Weights of a small image-text matching model.
Model: encoder patch size [4, 4], encoder width 192, fusion encoder layers 8, fusion encoder activation relu.
Training: muon at rate 0.0015, 7400 steps, batches of 128.
Data: trained on simulated stained blood smears, 48750 training examples.
Rows from block 5 of the image encoder of a small image-text matching model, named by matrix and row number. Rows with one number within an expert belong to one neuron, the router's apart. Each number is 200 + 40 x the weight over its row's rms, rounded and kept within 0 to 999. All counts start at 0. After the name is the row's rms in percent of the matrix's.
Before each expert's rows are labels from the 100 images, of 14976, where the router gives the expert most weight on average: "top examples" is what is common among them. Only what is clearly more common there than usual is listed. The data: simulated stained blood smears.
# router: slot weights (encoder.blocks.5.mlp.router.weight, 32x192, trained with AdamW), inputs 0-63
# gate: expert gate (encoder.blocks.5.mlp.gate, 16x192x192), inputs 0-63
# up: expert up (encoder.blocks.5.mlp.up, 16x192x192), inputs 0-63
# down: expert down (encoder.blocks.5.mlp.down, 16x192x192, transposed), outputs 0-63

# expert 13
top examples: crescents
router.26,081,224,194,254,170,197,141,152,158,231,226,227,173,203,247,182,192,233,151,173,171,209,189,146,188,255,164,191,207,219,151,150,232,197,178,181,209,212,203,247,282,213,138,259,293,209,158,156,135,278,186,168,178,180,184,201,225,212,188,186,234,198,192,149,200
router.27,094,136,143,215,195,192,205,210,200,191,178,259,155,208,245,275,125,125,234,176,242,149,177,106,286,194,158,224,215,192,231,113,208,214,183,145,199,159,224,135,168,204,177,184,201,212,240,199,201,256,197,177,212,196,208,275,136,155,240,254,184,229,205,259,272
gate.0,066,217,113,194,152,141,242,167,164,177,223,192,223,217,212,274,244,95,245,222,228,173,216,212,137,256,206,223,147,228,209,163,220,212,220,157,220,224,227,261,173,191,201,198,121,159,174,293,203,237,177,144,246,229,163,191,217,180,258,185,120,193,222,212,160
up.0,071,158,169,275,162,221,182,202,167,193,151,164,227,182,193,265,193,204,258,148,255,197,146,184,185,147,172,103,212,192,144,226,186,245,206,145,167,189,172,192,153,162,192,162,271,164,173,159,192,168,196,151,196,228,189,267,163,188,133,196,187,240,148,205,306
down.0,070,256,181,192,218,195,239,184,191,110,173,182,204,182,157,113,138,190,194,207,250,217,149,220,243,158,217,269,232,170,248,161,222,239,207,259,191,318,255,181,209,251,192,209,173,195,173,229,185,151,155,191,263,257,163,106,212,120,197,196,103,277,187,165,211
gate.1,191,116,157,132,179,193,238,228,214,159,187,159,180,187,234,203,191,232,118,235,199,177,197,240,212,223,175,252,173,201,196,205,221,174,210,252,230,248,117,154,182,230,201,240,208,190,231,162,222,211,193,261,183,199,161,280,236,172,218,179,186,157,215,146,255
up.1,186,277,237,237,197,186,182,177,193,259,211,221,202,233,142,206,202,163,290,146,197,234,203,157,168,176,206,142,196,199,195,190,169,213,171,142,202,155,311,286,251,195,186,144,214,226,179,222,191,220,222,148,242,194,234,122,188,236,197,242,210,226,185,246,167
down.1,200,241,167,131,276,234,145,178,116,242,210,168,199,206,183,226,230,208,205,252,157,223,216,185,192,127,221,161,257,234,235,206,151,221,155,117,145,194,252,187,221,147,155,173,237,231,167,249,234,226,244,257,153,216,247,240,119,154,219,186,181,268,172,238,213
gate.2,047,141,153,233,214,173,179,161,172,222,167,179,193,245,210,158,210,196,226,131,230,273,198,273,254,181,286,198,158,223,204,190,215,237,251,236,162,204,204,173,245,187,168,297,205,151,233,176,222,188,167,143,259,225,291,263,221,180,162,203,197,174,200,254,229
up.2,051,256,137,181,188,117,194,220,241,195,178,153,159,246,152,117,254,221,258,147,177,181,222,231,168,171,296,176,166,186,170,152,192,147,244,165,202,202,233,190,220,168,179,285,176,193,166,149,174,238,213,200,270,239,181,163,191,207,109,191,214,225,151,214,164
down.2,053,145,167,267,185,180,225,207,219,213,183,213,206,217,182,186,191,146,199,172,200,200,242,213,226,208,161,271,219,155,264,216,178,195,192,240,157,145,306,139,209,180,174,182,283,254,230,244,179,130,170,156,293,204,260,206,154,246,191,121,176,208,252,130,206

# expert 3
top examples: no large cell; crescents
router.6,083,155,225,136,229,220,176,169,160,226,216,174,238,243,205,179,124,199,249,200,173,212,187,181,173,208,175,167,216,219,156,211,172,151,166,284,218,228,284,250,227,174,169,194,242,172,231,185,199,255,109,245,232,285,205,270,156,156,231,205,221,234,197,115,166
router.7,129,135,181,259,179,163,180,202,242,201,231,182,289,160,262,145,198,204,189,220,190,235,200,176,263,176,174,233,173,151,180,224,180,196,174,144,286,182,190,132,198,247,149,237,156,174,237,112,246,263,201,203,170,182,258,265,249,160,181,283,194,231,224,163,215
gate.0,055,178,206,176,150,186,172,221,189,228,244,246,236,130,177,228,115,202,232,195,140,182,247,199,152,197,200,161,182,244,189,141,206,197,212,191,224,159,204,233,211,246,205,274,207,151,232,205,233,164,170,285,230,241,251,190,184,190,226,203,195,298,148,166,248
up.0,076,226,162,143,193,270,227,191,234,279,203,207,227,162,134,222,212,172,211,247,161,203,196,175,201,168,269,197,109,176,253,202,198,240,285,158,250,193,176,259,144,186,151,169,220,174,222,208,156,212,222,263,286,202,281,151,253,172,227,243,148,259,199,151,146
down.0,067,208,236,123,219,260,296,191,207,135,156,157,178,229,170,220,221,139,226,148,152,191,279,170,164,251,256,172,254,170,220,203,188,159,228,186,181,174,191,203,205,143,154,221,195,225,167,143,181,170,135,234,237,154,239,204,212,182,191,218,193,176,156,162,152
gate.1,052,189,207,202,131,174,187,183,212,196,180,173,260,199,177,192,185,192,156,246,105,193,182,251,202,206,211,166,202,221,171,265,142,248,221,183,203,236,181,204,198,176,220,235,193,271,201,142,235,167,145,260,297,209,218,200,173,168,141,156,204,264,159,204,227
up.1,065,254,203,144,127,212,167,195,155,226,197,189,146,218,200,212,245,112,262,115,216,250,190,207,179,229,145,218,185,234,291,157,197,210,164,244,142,169,272,206,210,175,208,220,237,256,278,277,234,200,229,234,150,178,158,171,215,119,175,125,171,240,238,174,175
down.1,065,154,220,167,208,249,220,263,137,240,198,265,120,198,113,199,155,209,261,108,242,228,243,143,190,198,226,241,133,222,210,205,190,142,187,257,224,174,151,169,228,147,109,235,253,199,166,149,279,208,211,211,185,220,157,168,223,179,206,191,99,204,190,247,188
gate.2,048,206,154,271,262,170,227,232,183,161,138,240,173,228,232,226,199,150,240,194,193,244,185,260,246,174,223,260,206,215,183,167,142,188,187,180,212,287,192,263,282,132,263,172,261,195,220,250,258,141,215,247,260,125,186,219,178,280,247,200,168,190,264,222,159
up.2,050,200,188,234,180,175,275,218,188,238,217,198,193,294,262,208,122,239,162,188,235,99,253,219,201,208,248,188,151,200,261,232,229,130,302,247,275,145,168,175,144,129,260,151,234,179,292,223,214,184,159,259,177,212,206,254,197,226,161,285,188,261,157,190,156
down.2,046,185,132,235,221,254,193,208,186,216,300,135,202,233,146,173,194,160,197,215,205,141,217,131,168,242,251,249,250,218,166,152,204,151,227,201,187,201,97,125,212,254,200,128,202,198,207,187,195,170,236,207,150,141,237,216,162,198,174,171,198,202,142,166,197

# expert 2
top examples: crowded; kidney-shaped nucleus; crescents
router.4,115,144,163,218,170,176,178,175,250,162,199,234,179,202,255,212,205,220,171,231,154,197,167,225,225,171,157,166,217,199,162,288,133,180,149,243,211,164,161,144,256,228,196,294,231,169,242,215,210,217,271,188,194,204,133,283,252,208,241,171,161,163,150,193,172
router.5,121,224,200,257,133,187,225,215,221,210,150,199,219,176,209,165,134,208,228,190,140,170,219,261,226,153,195,146,251,241,225,199,203,232,212,246,215,198,241,197,242,227,180,197,186,230,218,130,224,111,251,161,256,178,226,156,170,144,178,200,245,286,192,262,106
gate.0,088,196,242,176,154,196,176,164,219,262,214,170,242,250,240,179,231,177,117,242,207,205,204,210,241,153,192,243,126,183,150,173,217,192,218,169,131,198,161,292,209,149,205,228,197,221,187,163,173,154,225,244,82,167,203,279,170,201,219,163,231,265,212,176,229
up.0,077,153,159,164,188,211,184,222,194,164,157,176,151,179,207,241,175,228,177,260,191,190,154,236,208,173,140,198,258,191,188,182,199,166,194,265,151,156,218,137,207,318,166,241,215,183,192,224,184,273,185,165,236,230,213,155,171,184,205,258,208,222,225,222,180
down.0,065,167,184,191,284,147,193,179,247,222,169,226,273,206,197,182,96,111,184,243,185,234,227,129,262,164,243,194,222,241,203,228,155,211,245,209,186,172,188,223,282,226,253,220,252,236,199,242,262,150,226,186,187,189,208,252,214,204,247,214,208,225,174,138,131
gate.1,118,200,226,160,220,168,242,126,225,176,199,214,240,248,258,182,235,133,207,280,239,180,185,165,209,231,199,164,148,195,160,184,230,201,246,182,226,222,189,205,174,143,232,188,181,196,238,191,194,245,169,268,182,197,232,184,246,209,231,216,235,241,217,143,186
up.1,120,213,178,183,151,195,169,248,154,227,287,159,225,149,285,234,277,115,167,219,234,177,166,186,282,205,227,252,216,180,225,276,149,213,172,182,227,224,216,274,223,215,134,148,211,166,171,235,243,255,179,188,224,147,227,188,235,194,253,213,229,107,147,200,157
down.1,128,160,183,173,147,240,221,180,229,219,183,222,214,170,183,171,187,261,203,220,178,227,176,180,206,191,202,195,238,138,238,181,144,194,192,115,179,189,213,220,119,147,177,162,230,255,216,175,224,148,185,207,217,269,220,222,212,170,171,188,212,238,187,207,185
gate.2,089,220,166,174,202,164,153,167,288,249,206,213,244,184,231,160,144,262,194,146,160,160,101,208,203,216,148,201,232,234,192,172,146,161,190,222,240,223,209,138,261,238,180,127,188,239,73,230,174,219,204,109,219,155,210,171,240,244,219,255,260,117,171,154,194
up.2,094,200,146,193,149,177,219,157,250,180,160,204,212,184,233,180,191,218,217,111,206,223,150,172,210,221,173,216,230,179,292,217,182,170,197,121,231,196,188,191,187,231,233,177,145,230,158,204,252,212,214,180,256,128,245,161,230,212,217,186,219,134,170,188,219
down.2,089,213,135,223,224,108,169,160,195,154,188,266,165,269,201,130,171,177,239,145,269,203,193,188,213,213,215,235,228,157,220,255,224,183,181,247,257,290,164,140,249,171,239,175,131,253,207,247,157,184,232,263,184,245,195,233,209,236,259,144,203,153,281,175,200

# expert 0
top examples: lobed nucleus; band-shaped nucleus
router.0,123,188,250,150,193,154,151,198,208,241,138,264,220,173,212,130,150,107,213,161,215,187,248,230,228,224,225,238,240,217,246,176,245,171,201,143,295,132,200,190,211,181,231,189,125,190,252,198,269,243,137,160,217,290,237,227,209,188,229,233,139,233,278,197,153
router.1,106,199,251,201,180,173,84,128,166,239,262,232,176,277,219,217,152,128,172,150,159,175,203,235,202,167,219,172,154,236,220,179,167,205,203,202,166,156,169,238,272,221,154,201,225,225,196,153,241,197,162,254,158,234,178,184,145,107,225,237,141,197,192,191,181
gate.0,094,191,170,223,180,227,142,185,210,227,238,195,208,182,229,176,173,157,170,191,211,161,239,192,209,169,147,206,182,186,157,120,145,171,248,235,256,249,230,261,186,212,257,222,202,226,249,166,161,244,140,242,253,208,225,206,203,186,229,179,213,174,213,123,213
up.0,096,218,169,223,156,150,159,220,270,193,294,230,208,199,199,139,249,249,128,222,227,240,139,203,185,249,161,137,150,210,234,159,189,176,277,171,210,196,201,160,178,229,175,184,218,188,181,151,122,266,110,172,177,213,280,313,172,131,148,205,270,235,227,169,204
down.0,094,210,222,170,212,228,235,212,254,118,256,320,278,174,201,193,189,181,247,214,180,164,214,182,197,192,162,245,146,134,129,219,154,144,193,214,257,260,211,95,237,202,244,235,181,214,283,182,218,187,190,137,217,252,218,134,245,140,244,260,188,187,241,131,172
gate.1,133,171,197,247,169,240,285,235,292,171,272,211,175,254,209,217,221,207,229,218,199,260,219,209,206,197,200,244,226,201,226,269,193,183,201,192,173,176,260,215,254,220,123,200,260,263,163,198,158,166,222,205,287,183,217,222,183,188,194,183,180,199,185,168,266
up.1,128,224,199,160,214,248,141,194,260,202,177,152,189,179,171,202,293,188,177,177,192,152,211,162,257,237,137,216,155,223,177,174,245,186,241,242,210,206,131,204,175,222,209,217,133,184,277,207,196,229,240,144,124,182,205,200,231,215,252,201,245,143,183,227,212
down.1,111,280,195,225,184,135,191,155,180,182,196,252,160,187,207,205,223,203,201,165,154,176,223,171,224,145,145,162,166,200,145,196,212,182,173,187,210,184,238,222,157,150,81,200,151,166,173,223,162,249,221,163,143,219,212,234,166,255,224,187,225,215,278,165,249
gate.2,189,236,271,196,203,216,173,217,254,139,190,249,249,224,221,151,222,161,238,161,232,170,178,162,207,208,257,272,177,210,211,246,223,202,157,140,206,179,145,146,253,195,195,203,200,156,232,174,202,219,208,146,177,176,200,230,153,163,224,238,143,194,271,192,297
up.2,193,210,208,140,207,146,245,188,203,222,293,201,136,272,181,237,128,204,83,167,190,222,219,207,211,250,165,166,260,286,169,152,140,209,168,219,218,249,281,229,166,196,265,163,217,217,199,207,249,247,156,230,222,241,183,217,201,180,181,198,162,218,199,184,208
down.2,169,188,204,224,227,172,218,220,147,227,192,117,140,281,229,183,135,187,219,212,175,269,234,222,213,238,152,213,248,223,189,151,226,221,244,219,203,230,255,170,187,236,183,224,194,175,192,163,190,255,169,177,203,176,202,132,231,225,168,145,170,144,222,148,196